From a checkpoint of a small self-supervised image encoder.
Model: 32-pixel images, arch perceiver, norm layernorm, activation quick_gelu, layers 12, width 160.
Training: muon at rate 0.013, 11300 steps, batches of 128.
Rows from block 6 of a small self-supervised image encoder, named by matrix and row number. Rows with one number belong to one neuron. Each number is 128 + 32 x the weight over its row's rms, rounded and kept within 0 to 255. All counts start at 0. Numbers have three digits each. After the name is the row's rms in percent of the matrix's.
After each neuron's rows are labels from the 100 images, of 14976, where the neuron reaches its highest value: "top examples" is what is common among them. Only what is clearly more common there than usual is listed. The data: rendered scenes of toy objects such as cars, trees, mugs and chairs. In brackets: how many of the 100.
# fc1: MLP up (model.blocks.6.mlp.fc1.weight, 640x160), inputs 0-159
# fc2: MLP down (model.blocks.6.mlp.fc2.weight, 160x640, transposed), outputs 0-159

fc1.595 171:121121163094116086164177119153128125109168108132134125114152099128153097108127136091139166111114162151159164109116147165130144092097150165138176142121087099158109135137152170135108098113136102183141111158137120152098195116149100155158112160168126180150180115153206149097153062137123106092075113078030152124158186130136130102127102123114169135167100162094182109130052132127111098130146091159135087106131144187064115146138134073141103061116224135149106094100178091041092127107097102
fc2.595 169:144189099090115130115083104131153130110131179125084109124115079104112117132089164172133112171151150098124105139122085142176094150108114148152149101127080108168120079166105159094147153099104084155048111126091122131144065135112151141138158164136141148114129083149086124103101118118127169182150111067227118110144115090100157143138125136143146107204162167080109108191133109168151154143145114110119141122112144146104152064151142116121105180107062148156058095149099129248145117156082071
top examples: count: one (63); light from behind the scene (51)

fc1.181 078:068157128183121160093110155104160084119079122159126084055128130133085089130115123163147105080141104126131143142180164204113111051106157097115151166101136170123085124167122186103159052119104162122162173141150119168087189094158178158147084109192112153145139074074113144114082132151108104128083091179104117107137130070129138122148113093132167183088134125140128145142142170142125131119189102130130127132131168134098169153089126087090145112157137204126140115097131136111195173096098074
fc2.181 074:171122129105144110085145097151190162192161114142071111116202178139147173148086143153084169166089087100143110147118174181188106171103109117141120110164169159087141127152157103109132155139079139137095086153109111069153128114143147165110132133130105108210148126138174149131116164128130106125091140149135148081140140147098158148125113040149120144144195149071108167215154094151110127144141138123145166171096094154152126152115150153142153166112119120107100033118099152102181082122118202
top examples: hammer (25)

fc1.353 119:141146092120088116152162128154093150137159104092109128056115071135120130114151139116165076120140117174129101076159116125182203056153112158119155118129185107091136203103181188122142141127173169186140106151169080156124080149155104114117104147180091136129101158118107135100115108037123118138125120141166125132154114120125119127111140155151209150197085168127154148144071122107154100121103121133108119190102130125136084110176153140043141130096099107109094070058130088157152149110084110
fc2.353 120:104100182119143152110120101125166148127151148134172138167145108089105120128111170155179147156120164140108142162111119134166099129141138149111125157099172079103103169140107147188114144225156118058180136122148193120159096199105125141140119105227132078114125085173159147106141044141111136147144158138157131078146122148077149192073148105121084097169097165123140125155174117154125132160175126148128132074107069188137051084170117124095131185089119095114133145169101158140117122141116157
top examples: count: one (62)

fc1.525 040:139150122129142098111123096147150113180125144166107081094103114122105133105160182128084179163079129130089070165178138129126167164138140130139171092070131163129111155123168076174134030089120123185169124137093087164096118146126168151146152107147117129081115155116085173139174133198137174194096166104167204120126135106070088099148129151106136161089136125125138149131070154091078128101200103137124137137175156136080119081112177131136108123157133143118198091103126092070108142087108090
fc2.525 042:164121086096102178138094096133097147138072126109128145089162144112122084148159155116097056191131137128122118081105102074098124150097107101112154115121076110072104127136185169047134105197144133117166122092187153172133120156092145123109113068123169077106118170134128171101138077148153118165159180137128108161134166121093089146125128151149125092071132141128188154137117179137123131130144103093117148126126147228108055125040143141108124113106117129127079095183124105139060080126152107
top examples: orange object (36); yellow object (36)

fc1.12 057:146140183127170133137183115127059122171114104076127111086122094073098149133145183120103083107098136143086179157114144097063133157150167153091152177127149146133104055081122186109110104144124165154103105124156087103126158102117108090143132169170117155165062121174125132127110139133162112133139094149116109173112113117172066124106105142123111154083138168101173121115131135164112103128122114182154037181122151105106128184193087156079173095085194151133103075144123199127135075137153143
fc2.12 060:200123070138154123112091097138117134134101100099153110168129145087111079097144142116135174118135133087112130131157144140114124152154134095063133092128161190140164162091131107097101109132119088162105132031106071135112124111217091088084116116120140176127158185119150109131133098108114119161109140109091170153113105083122116109158106097128073119111130092143145121090152212181167077123133093150124139105107124094146082172126069106080099036142098114149121103161207076150077098116088167
top examples: yellow object (40); its colour: yellow (26)

fc1.81 124:069147136090118119149167169188120117173126152165127096101104178123123139177170125104133180095048167137089142173142122128076178168121175110108070113132166120116144133127156154154139121084184100103099162145123116111142149198152154173083135127124157104090176109087149083083151125156150135142148081116130089120116095045180112148115131194171138134102114123043116098134102121133073076173112187209110120102117066118129153130163106097142168137159101108092126119148142111139094166094125155
fc2.81 115:155119158162127063049142107107176114109080146117128068117130158175101114128169147147133178098159104086186175164136105054178143141184116138174070111136117162139153110148126104147196153032122136146129164160142123127141165136119135124184117201135138104128142150150140069122103166121135126110154072132117158125123128085120124123124120170117135125167190127158145125108144217100068083183122110116106089082144149095116150093102085154094103097059168156137134105160172141132141141176102106
top examples: orange object (38)

fc1.194 090:087131171094138203182104069158081120155139083220152082101156104155059125106133172130102141095042157091168106073179104142163106183163132079164151132140115074134128150176100177138139136087124092168153164077121098127140131090132104108132147197145173138121097095103141156130170139153130166092118133103141081120130117112122106135118109145130097096122119141161185169059148147128058164127159107109070103157106154113117126136165133093179108146148159166106162105132145091151083114142130083
fc2.194 092:156161148149116139096073126187130124185126133181131165091150117109082101131112120089131118100083140081134180128131132128138116145141175182142167132116183130137190176123131117088144118084141135108092105120110135135123117099077125097153090104158147111119155140090133113088025136104123150179180096129143114163098143124157113228099083112140107113161101156120144102095172173099114144067118136101132172151098113031136155098097147049081176143152122097146119101141154077073164140193168124
top examples: purple object (71); its colour: purple (54)

fc1.115 161:138114168098180074166096155159155086156168127134130119107173155114079135082167125190143076095129173132112130154126081149106160127132186026140131124120139093164102096177105144155143140094142142130086069168101125154084104099121108113093149180146143094136119136150179131156121189096138150143147178126144165118045100187106084149074145113097126092089174128128133138096134068126129096152081124091165130075099152060180095120136197135159127116115093131087166113147107119089080163143113151
fc2.115 147:138114174101124145148131136081150132160137153077068093099186080100111150124116123117129119124143115167114117111127100106207199162181130138102144127138132095115136118142095116152072162161141127123084102180116126119113101153115131129086115102090108155192137127127153176147156150166104140137118044123100155129121128042153130106108084145100124137121134148167154087104112112120106047152039189078122106143160105124135151118175162096106113159132118132046103076124113101144177067090054055
top examples: light from behind the scene (61); black object (34)

fc1.262 051:122119100125134154178128151177108224119083134161125171118138139079148108152164114196091085167139171108150174210128100172099082073075137113142141118110210097205088134049143127105116076132150174148173159091120160117094126173155087098183122072121109171085175086098141124068135163142137148115136199158110126129141096125152125078097113132142137123145113123100132132084127107128086105143122139170078146119125089138070138111081133090127138123107143107104124147133110138111199124112148151
fc2.262 051:102138066126131116111104092100088117165095125108137165130094092142142132113098174169174149113132110114137115151126194163127111188112093169104047122146198173103109173090104161166151172079113118105092145134096184143148169156143133102098110171092106101140130085158116124112093150108139161115083098111165144089155138116132025119153109080158147098126176110026132160118095123092145119076190116187072118127165150080120137124169131154150123100105123122097056124156183151155166113141120107
top examples: orange object (41); its colour: orange (31)

fc1.523 021:144107105096088107157116157105133124140110096094128117179085063138135049115135119142085071113155167102153155105131111159120086190146113129188123137109180092141146141110121174143127067118146106146153080127137136179078162118124140160095141152134117038096132182132098130121117091080162135172136172136138130150100184156179111133141087139118131077102094102190182184090144174142099115124207130160109103162189154125100131128104117121179145095160144129140114149202044162149136123114105072
fc2.523 021:105176138098179135137138144132089147180121145171125189108067162101127083115131209125129149113123079122129095107173135082131172166106167146138086093107079104077117147136080148065147158102132147122114140110095161106160064146086133087181174129154075122116107146121117219127175124096096166098180107164195136126156163089128108160132106125149161155131141130090133109128112206173147145108150151063160155142184103101191134056136154111116122164163141109116078147133151160137154135181133136
top examples: teal object (40); its colour: teal (25)

fc1.180 089:164124101130110092069132152105205159116114156130170146119157125142081159109131100133127174102176109098118097134161122120131224148121122173080137104152181125090167123157156194123121108143106190146116142173132146159108153163139159094205158108163105099134084126101142142170130113182102095120142122161153192116134133121093136100166077117135110144131124165091099123093113132130145120077126063114144123172056050089144129064114092148078139175131134057109185105132080184087156158101102127
fc2.180 091:136110133076107177086083106142148157092154139177093073093187061112047146117120097164146110161090139144136080165203111126095125141190129121089153173141138118127188175145120151106105087126082133120143119084165099036146197142138110072154137183139092179179135112147128115112096096154130146127130081135152164116116095126143127130088147096088106146079187129136098119127121117158162134152116095124126085129166143201113103085158111108125087168107210128106160085152118145159099160132135102
top examples: yellow object (57); its colour: yellow (31)

fc1.308 064:138168141168143096186144061160133077124097144184163162129099189131117188111136095193111097098135098171169153143150094168070137119088112138129119068150153080135071125156115113128134158047106112132117169173074125107115122135131089151105148142141141134126131131080092138115162155135083144047158142100123122143134053109158121111071067109110101137142149098180152119178110108128107138116148130121049097164072171163153132151096086143145133200181173103107105109103080151157132167132127153
fc2.308 066:126124154153129082126124132110142082119128134150109159072124142108128155179068134204094110112120134120093141098084153082121137138136131184137206130111088099183149108124132101111139122080103152088133040121114075181114165105211119063144136129184089074199134107130160066157123129123191146141101173156124082114065125149162117130148171041070108100125129187116151139131091165164111126145144127108116114132163163127175132132193111099202102173109144147131146107091111126127115135124130135
top examples: purple object (48); its colour: purple (26)

fc1.359 060:108168113099163147156090050128031135130149110238143080092155114136148079139122164174172128114068189084180126119178105086194124120166102097150156168119129138109101091121138138136123105105094080165079138078085135136110114111145112109179129200153146149129108107172114176120107126132135088142105111136151105126104095117121149110074132142146101113125125125129183184046145163151044169142154117126067085170153162107084137118115148108146134165126148159112134126160146119166102146132142143
fc2.359 066:110145131149142106104099130184106152175101128188140172121128062146117123134089142087156110060102133100135183103120099120168124142149130212134106112126139133145157141091134138156172132088130083121117116074144175080124116142130120065156146105138151116072126153172162096067092113104138161166204112118142108175092155090129099238141124037121144074151089110120139123097175149144116115086145131101105157101090124072170163127064083067121154149162149117149127117141144155093133140187167136
top examples: purple object (72); its colour: purple (59)

fc1.299 040:146117082101118125161139174116116111114124130109156149113071135071178116134093142151137163134136165119129145146166066123078067142090116053171087111129109133116156132211102111167130085144141105130113186100132103156203107148075102142154126178182138149106191068113106135129105103065086126104136141129087115146156118159187183143103147048196158096160150097167135112110157128131062142195133164074146159080135108121146081114136152130186113077110149113152116160168137114130114131120116078
fc2.299 040:099133178121124105156144072124080101146093170134109180176135185146107182116111173151095084190120127136059089145176109136077114121124150136158133096143103155104175159099139133156112134163156106084123037106114082091153132128168140092089129143120139173135192108123169115152135120155187124041164087109135136156137144084092046177128100151083133082111147149054155079130097152120119087143121121150123148161132099125117143103080154107127085094099111099079109165168115188149136151160157162
top examples: light from behind the scene (63); red object (35)

fc1.402 147:138103107147090141082236144129166093110153120124146099143154130150058084126131102117146144134167143124112170155164064069164165094118134120089160200117161151156106156156170146134093107151129160132183125136129161154167129115120110138143131124117094143075119195128165130186131175136138083092057142102087113141146118139124151121155161130154163139072155132151071074095126097077143116086098132204171147066143102149130061170145103104155136056096125113085114160082105140152146164112074133
fc2.402 143:131117091134089120106061101174036144167156149141134149076138142116126066133095112067151130105117158114153116164155175117151104179122110166096110111134132097174100120149065156123125105118153089136127130148142148105123112132140120144120093138076139136077113088173124186105121112142156083168168136108116189074135099088117106093139063143178141115150047175165115126128177138119173157073201116190122152128135080059091150153069152153152145114113122105157138116150093112156191173062149125
top examples: count: one (72)

fc1.349 108:139090091127129089107146072147128114142126115179142088101096126177124158145137148151119116164178153126149108163081122102064101140160069133129077163115131110071161126123101137158147186094137073167170114106093147120132216149133126109170171100140147143174112121139114170175120115111101207088126114116134140091147129125086115099105162134130069180185035136140144167086134146189117159133099116186126151132129117176091115059130119123200144131113143084097119116195116146116058170118100171
fc2.349 100:121114166119133095150220094110163077142106151159123211092140124125111182096129089086121094112078109150085127105128145103150143143169174103113072147133139217127116081141173122143118105130122089133109129103184090156165186149130182141137109083126070148108167068126125110137076132085060109099134150154092119079180064133156180098098120098152119160113126120083122140115153178160128149165092178148138105106077080143108132161104119100099108137113158102106171151142118122098056130072166109
top examples: yellow object (59); light from behind the camera (54); its colour: yellow (32)

fc1.607 095:088166170137129109110118170096072130158125121106152065079150146161118123143132128135115194117126160183111095163164071069084152182095113150145123139155135103128189126129138111150147134085082106174134089132127107095078135191084126172173168104117105138091133124166133120124133135144077064080106128072169134130112137131167108181118147133100156168123176165115177077099083135150158021116100125176126102161129109163075091130138134161156077170138123136116113125235131110141112096098130148
fc2.607 102:133074145105106146134164145094153122146098096158071099145137167104078071095117150152125118079119148130149134124104166110138143093168163158149150115166179166150171096143217060126082128101138139141128155196162165098165111164091150121170148125121119100077109188165092113142159057080146145198123094175097174139077200111084115121139116149159188142170114125184135153131055156153118162143142140069117187113105158125115173179095100164156147159117108123139137136080116131106156149142136133
top examples: hammer (46); black object (42); its colour: black (26)

fc1.52 082:139141144170110104158121158119059161097116101134201166100156136094172158136101170133119169121130150137104110129124181116132135110187086192042098110141108167123122144149144117068137096094158123136128176106082142051150094132158173153195099070099176087138154158118188128110123090120142128166142125155130119123136159060111196087086141134189091144143102154111101121142114144126135144095107126171134113112135095076086101099099098098180196142109157116202090112125184146168109089120154092
fc2.52 090:139152109132121150133122131139145130117085160145171122129099090111085133112123155128139098146131186144120141105102038146124124121136134069157164140128135103103182114113154124163153148147135145139146077094126086078140124133192129128086132089111139173128116160046173158157103120099147148061102137087144084152164152193144068123143037121139101175032128115121149092146103123142117075095118091107138164154108132145147096188119180142069103147110068118066083076093160165098132100088190159
top examples: count: one (67)

fc1.357 124:113108114083113132142144135082108125085137128158128125133152106129104127141154131095099095135143156117190159183122083110093087111149195151152098086175179131179121093093130177110156139119140089100096182118144136107151129161083080123213107123142089171116123176057144162072185154147074124103077120079111140086181110154137126121151074118137123129174086199045143076109126141155139117173126127186120088154144138157166138164103169097151142097085180122140086156113157141050161117143132125
fc2.357 132:125151097134151140112127114162105144115096203104132137137088060167074127141148190176105188138145142148097103105134142187070120124114107175176118147127143175105139124123135069116186144195144158210081147154078152101137106134132138119139183137076110139134148088104078067140148185151127148161154150159182105106102105098078092173167098117156084135147163136111058109118121156142114163083083121153103124160089085103171118134121124093159125140163136153068097115145101129198135122129100057
top examples: orange object (43); its colour: orange (26)

fc1.466 041:160103116083126079099131156065071098137065134107111091190085095120115108119078097079123114139135140129133115104130074159174154176104143101144109119092119151193126176119126113146094157097135086172171047163092120143164123154101139195098096187135179107159056116154120099131157125052153109145147107117151201123095149146172179102126090092125146095110155107120155150150163198171103107156117167162134159144145196134138161084129179166120144082105138120136123151141058149141110109122125130
fc2.466 041:135127126177133145135091142104093128147125126121088136068108119153169138120129165148091141148183085138095149132141120081103129163114135206168149135112147128081159102125150171097122148101121068087124190118156162166161099144115129139153084087142135154165098130163136129055202182075123178103096159126219096148111123112087102135106176129189168124103132101153165103179204115129117137117164134112130100173150129150035111093116093146120114113146147155097079119148140118133142137243110152
top examples: light from behind the scene (55); teal object (50); its colour: teal (35); green object (34)

fc1.481 123:122170105128133137173120123137129058128139146100163122087199052109093128094121169085138073117135099103123178101150130157102139060141123157074076137059133120181128088171083141176129171102102179128118159178160125193160158159137163155120086097146182131132137123152116100113125195108127101115091106069107156143080119089156077184094123093135131120183156072150147098140129113123122113124116107112083128129152163124159156185110090124055142137109197137120096170175117137103154162099088164
fc2.481 124:139078155131117121170128120093146153131065132149081130105129195099191054158139112184117128165138146072178171121079164125182113078182162113145183124082141122128151110134156118061131135114129130075143104133180097119129098128115119158119130115099110127164104146097111083120119110103166117131075109091174128090041142176102097136102124137155108147090154125057114103140100137132157152143115086119128164177108067123173079125161092139133087187172190178071155147102103134098146057149146145
top examples: light from behind the scene (56)

fc1.603 101:128132113074133152117111136142175067192172152130111169174074121151183153147167117110112135118109136161090176096116084134132168151148116163092152117128119108164100044154130155072141231090099142162140096102133109130165155111112112112097098144099134115156143103147185129081138111127053163216074164190167079128113129136152131069131200109157114085109071138046120121155120103104135140106132114109116069134116161115154137125113114142159086131114113121142182104096109106135093121147072150
fc2.603 101:129125135155158118113188177073082103151067145170100114128208085085119139091113070122138127160106110127173157088125160108134173102103177118145104150092122107182116107110158208075154093168120148153120126211101121095126123124091084149131104107114070149155137122129127103079122122137119118156169142156110162130131120132033145135088172137089159161149155128130207099172116114101111182134144090159141088167199127101089145087091105108117095171155130100162163091150135135154207130146098119
top examples: orange object (38); its colour: orange (25)

fc1.423 075:139139120121166125161129118102137116118107172153146144068133179105141206148194090124117130128114119134145219221132118121120156140047151121117128109111127115128115176124130097177127147137132169138119143112085136085111113221102109126126116085148170130107216106140134094101152098123100072128167134159147077154127130057116141137106130092135150157142146152145132093152164167123126081109084160164075160120150068116087117075096144092110103124081148116053072152145174083138156178088171121
fc2.423 087:156073088079154137124090109126165151167093089102130146119099099111096118158108158172151170177081128081123151127088158165062146137118144142156080092108180111142117077151085124114143173144112112094136178124155158157122116136103178170103124121156160059073120075133086126111153145132199160102097082158136207165131142113181118170102142102131127126136197121107151112121122120079129149100177080117105120172173179050117120127207133106134141178075131148179094134142161150115134085083115106
top examples: orange object (44); green object (40); yellow object (35); its colour: orange (29)

fc1.627 022:090123180132092085119167148085117104135098063135064137094117103052192224118153109110141164066130190109128131174082136169166157163071127177182153108125119168101110142066122130178172085156107111139075103163089114151096157147117124105170108133096086067112135205130079135124145095120164141175127159157114102163158116130150130207119160150136129122100158135113140073130120163090101130125156143092141101108125123177177101102173106149122143094165141098130088133133106104133108095159137149
fc2.627 022:086129142140156112164137066111108164139027089168138143131096159073153108089113127160112094152110120182131146118173102094164144134121135093164113126130152104119125158152130121116160122126147142126144087180147041139154123144111092170116136049155117105135123153223162099136153095094115142137121173097101173175112178149165091088186160089164139107080141127132147100161139190155105188110160123080159163123181181079122044120137087138138135140157113158110113094127189141105114114080163105
top examples: hammer (28)

fc1.105 173:133103107053145158171170115099087168110177126153113103090097147114088104103153134097129150154113182121127116117132128167098136097140156181111132110080161059127109171133091154128167088063138138131089170142150142165085161149145127126196124144114146169111143139111168151184095076158114126194047083148092135098132177115127137133163042136139175081140106159132164095103090113087186129121131130089103112133127146164110120237082152105159135106154161156176111136090137077084130135153136108
fc2.105 175:123146099090154138174114122155086125115138141106105164134066067183116102132113153121148122131133153123156106117132118135091083132146120121144130137156140125149097090187114179113150112116136131127082135082148164176130150133121132133139130162099164114184108102148066094154142113182157162115142124193224187046007082093153121186115115133108105151107114126114143140158144141196108140129131185170128102155132110090121102096172147146110084181118071144140052106123117109203131158127118065
top examples: purple object (46); its colour: purple (40)

fc1.314 072:146117175101123136185140137147183140125147100155097080094127162104148074100120153156136092145132060133141124122131138133156165140131119115124090136133132089158107090146117123184119141156154127161115150144117120177131119084156084153124159071148101112114136141109195066144133197112144119105125123077133132142067048080166079173102103121118029083186147170151206086146128062093115090143130086171147162090136134157152119142088172072146150140131160106110101135131048182111119186125144152
fc2.314 077:106104120109106153173162151093139127081117108137109133107119118098132092131125081156144099136144172135117125113111108136119150136142154200082125100135142131135194129154167102099131141176133138120108122113042097110101154162116090119189072135141152133152142198153185143145143170145087174069088161048165172114095187122156111107159093131131097195139125133127180104107148171082036127135137062122116123162142123157119138149134135152147124165157233158078142115105115112123064055158093139
top examples: light from behind the scene (76)

fc1.503 042:123139130103084078125165178122124127078081146076112072084067145124099155168127122164138135162141159210172169092158102144191157120126152114115162162177110135150114159090126093176105149172129099179118182170088095137114148098146121176127111154121131085137073149116139076117123159132136131158126048069109125090115116094134086131114065164141143111161110098100118183135140169136117129099135135080090121166127156181171200087088137112141150093161140110097102097154115205082188163126104141
fc2.503 045:087143123131148174119145121148125128104080122116116175118183078166147131150131131132094117129151124112110151141108132124107166160138068081133098064110126074098100144199097164121159166081098102140162123175119081136132127142079124113149063106163137184143081130134145135056176153123092198111083150191128104179103102096078123123105198109171185178107207157179110099179103155120142150086155097108168176104126132139090167112156075115184100136176093158144114098139114102115128111139100168
top examples: teal object (47); its colour: teal (34)

fc1.309 108:145147133141130087085146139130099084051180142129175091129082164137155132162171158113109127126183113129194124161140121120172074117120131091127156142195130131141152137119064152046088157095139140181195177098121132127147153127161159177117169146100123184102088143095164089098083162082095142150113105108089186097179123090182153200111097146129087123144129098113103137153138147147155154102083156094173181083130135121079104146097132067145096113108153121143102173159116084094113075097142117
fc2.309 116:102105078160088094159062121138120101115173135115209088151128125095132119131138084117116139107096097048094137163113145126169087158120132143162126131125140175152136086069172130102202126113124102086143121091124184151143119184091106095088096034102097177119131090116126077048103142135156157094168145144149040093169144135170090153094124116063119119119121122143096176071083102144107145144139172166149162162112146154090142097144100153122123091130094158121157145119168129143114138122085179
top examples: count: one (60); teal object (38); its colour: teal (31)

fc1.552 168:187052170127127112157119183167154127111104127141101105127158098115176100148145170148163145085090171151115128143138111139142131088162149089156100160114095120097068101108169088092069162177108176108066108183095109163072110116163128193131110114113155177078110149180185141107085130099156148130109146157142152160153139130135153148092104057111089070080134147098175113150171113130155154125170173126169064120104098117204121115136118102144166106116121126077106073055141116108092140104126104
fc2.552 156:124149103119074121113150123143133097178127161130097116120179130103168077133155111127131140126128107220109141136076105168192138195108071161128144083124123145097131181123083152121125152148150105134157190185088079158160143150089161115112110173155170158237109114100158167145186185123110152143168130124099171137153101109206114116147061136116124125119123169146109160101177151102133062124099155110118132137148160073147161114167126101126167141119062097076118117138126151156137103106066083
top examples: light from behind the scene (72)

fc1.271 075:088119147148135099113114143118158118136133119158171196127109131083131121125123167064100054148128201114161174151145105065126141159120080117071162166106162085197073087151139108077127125114135117124093192055109122182105184132174144146128131137106104065141112184151123158161111106100162039153123102122125109138136122149143108149075072131108140112090102085098094203139096105140138179158164133134112135142127118142150077196140099100136151158108149155149155196072157124165138135113111149
fc2.271 072:108077073113170120088078114141126126148145084121206097158138127135129122118187132151164113126090137183145065158173197124120171054159101127125100102111155088179035122152059097138160159104092166153164144173131112160113109111148136138136178088069176123078099130123123149143135157162159113115127140175126136171090136160138130124142096174129110147152136154118141131127100168191181167168079120064158133075138117100131112134157110128125140142164082098153115092089091117128087089175055117
top examples: count: one (68); its colour: purple (25)

fc1.267 096:144178063137111154108109067120123159147143133101158121173106172119178123117160193099063217113177170161138133090181100114154126126110145133125095119122049116180108075042144145106098100156124154147144125123137149113117095134122139119130074143076104166154137130138148081173100166143139092101108152192127064107090116112192115139164115150150130118079151143139141098143062115161150126118103090115134086100156149142112070120165095141108164136047157170150067145183100096132127161156139114
fc2.267 086:133105093138126101169187145152164164139128104137186093108078106134123155111179075131127109140150118137184108094118138059143103144132137123081112156140092187178136155111076106140110205161167113175148109126146062108150118107186163142178060088130116095051194143122136139110095110130150104161094090132113170168164153134112157114132109094095130106171094103115133156122176125117089149125172084151178088155147126055108104086130177125063073078119129164168127132137112097146089079088113098
top examples: yellow object (40); its colour: yellow (26)

fc1.100 135:104079155134123135153110188146191115160143137058106113098128117165152153116159132138085123193094131133147125135090107074080152098147191153093107170124072124130124208137099163055175081151099147174170157116134104115152148140136188128175060094101160165115072105111077121131151155185146096150170098145126085142079185198145142206077143074103113157074087089149126109117127151162110155124077120108122143142125075137135114132119108146148154120155165111074146147123119150107110136098138110
fc2.100 146:108216134157208120109155134125069141144098104104169112072170155112125126156096091142157147107076123079178111162104086105169099091165110162062105145119151185123085146164102122094077134136120151058094142142121077114127141147125133109161147160075087086123158094120131127152135109164140115144049131104188172171084109137150105081136119078114127103202081093126139166102068087167134138149178055148110109154124111083128114144133112093129141102184130152102171160158094137127153104134151138
top examples: its colour: red (26)

fc1.352 032:104071186153157058103124116108140170137153104159116098060142096092199137126094121114070126135099152092093150184085179104115097120133170120100109111109155093151160140134132171106098154137168183132152162159146149120112198188160092111109097119128100132132134152124131097096054139130108112117154218143091080131174090133100140161084152124101136155112152144095194086178145142101068115112116150134149128153166151096170122118103134150199172062141184139092090152093098106113159076116128116
fc2.352 034:109182157116152122107149146138162114139079111130165112130112152139120140118109162138172074075140060191127079118101145070142097125100116117139110199155089091136117130073169204143113138157110107086126118157125041136143106090089114162138138177097135115095164084096112156158126091144110080135081093139142134177185153139179109128114080134179084137142156137092139139073107168115182179142194110135100097136138117115120097143110156098160158097091124099141108116118046118112136084093231124
top examples: orange object (34)

fc1.27 140:149129102134076099171187037161152154118154064153081159141118105135101158205124200081144140079082150099188161162142174143109130154122110103101092148137125113128137076161074128158125083118123155107072091079063109105146110174167163184175098117146191147107109131111133125139118047091154118109131116124124139187153117136166124169146099149152127135102103207117080149157129106127088173167189122146172110089126118126136098134128100103082109126105103139159083142139076138149097136100114131
fc2.27 141:094159137116158098175153115097111099114086100118144152197134158143163132147134083159173182118094125154141200115066108141107057154159076134122192108107129179091091135151133114161110151154138123104190237163124168118139112119138082092141120174114163076185127097094075191139110123106134100169112112115142144118149086135154124159132195111177151102140133106130165139170126136152066146093139143109110100163121167121099120135122086122097219156154129173149084136142171165095109136165173138
top examples: count: one (62)

fc1.214 074:182075116120091151175146132127082056103095139116148112121131133093201105144152162173061130101165173152201135116135145133171129073155191183146161087168180088121118054123143124112143209165100144139141160142135072078130154117115086102203135125195117131081116104172159127097154129136109109085091121148111117124127108132121123113132134091115121081147120166136138078135069131088097138128111105114109085154140109137120117152122188107103135109105185138149116077175174145067123077145173101
fc2.214 068:135214126096160122111197138115128108163088145179120105135143107136082187090160143184199156114136143129133087176146102150143066169066122190155122108123069136180144166099113086142133172117083084130103154144096155106138121135123111224163076134144121118192122149157150175137152155111138120200128105118164125109108161060136136090136175168131099097139174077145115160131162156119086143140099152138099114171133145152159066072128137130154108130133128126106185119079126121153165155167119176
top examples: light from behind the scene (52)

fc1.46 065:169176157053129163091186099110144156144102081178127147183134116109149152111183110118113126139112166125126132153097114126139115148103092136176123138114163095178125129168130242155149159100194111159133158173131098103139138139099109061071146137098081170159144107113127107139097150086106099154165104126081122111079074165154057219169092099114107123083134153107165158102143123083087085153145125116106120168148131101103090111093160108086073087080122165142121144117084143119097163135121163
fc2.46 076:080078163107162083179150106183121092086111105182118134134138091088105139125113101117075110120135138185126109096100148144076095115118077135080104112125101142110121196127091120149198183100104108136065095113118116084131136111134167131101137104145123188171108102186136117114144177106142146051121135098127110154106190100109069073082142145083116151138098082176108133069120132113123076120050113116127132159208159061157124097134118097153107135128144106129149155089146149160069076141113155
top examples: yellow object (42)

fc1.414 065:092159119169127126085122137083144122121167051104163159061133091091165199084163160128163166136132181095100170100132138109110181117154151134121157081110092145130128178129136173172114123144110075159071134103058134142172145171101143106131171189193126173113138119059056124116062102114121109140122110191117099126098087143154064108114121127155102130113147093157130121171126145136164153140138080144151085177125167203105096125114164131117127143137102162161149115077085116078104112133134168
fc2.414 059:096090172138132174155148152142099109161123155121098115120147077137096133136081101111136092130149136110135159143123072130150121142101051166126153159136049165091122116096148145115180121145135117094106128175148125066150147154194144093120136080135147175167153110140142095143141114142119111100120123091107167088146145076199068105130163149139155158083130130136097163011139121108200184071126140163095089134135102145140112124153118139156065135144105155138131085118089054203053132130086141
top examples: its colour: red (27)

fc1.419 074:096130141077121116127158124128082041119133131141112094105156082083133104114142063137137205123100124148134136142111089113170174099109103156167116098137082149203121109195164155107142157126143141146175121095216186107120171161128095113106121109178100114112164139108176096150131098133150119138160143082138067117106139128139169173095085160086157143141143116171111125141207154176126138122170100153087101094104118165109144108143138085134161104122195021105149122142122139086108147182111084
fc2.419 089:153105071183165139117136170130179104153103202136108165112159147157087102114149127135161162152055118160108100130141158174086092131114116139214156100101127164106075170118146156165067186159115155148089124103171157080080109115130134128106109169133180089068135047073176126108138136099107108188121088068172137138124078147104116193116137131134156122122151094160091139106127170169135155155107181105173123117122106128157118121117114138105094170147152173110107149073122135206134129092131115
top examples: yellow object (41); its colour: yellow (30)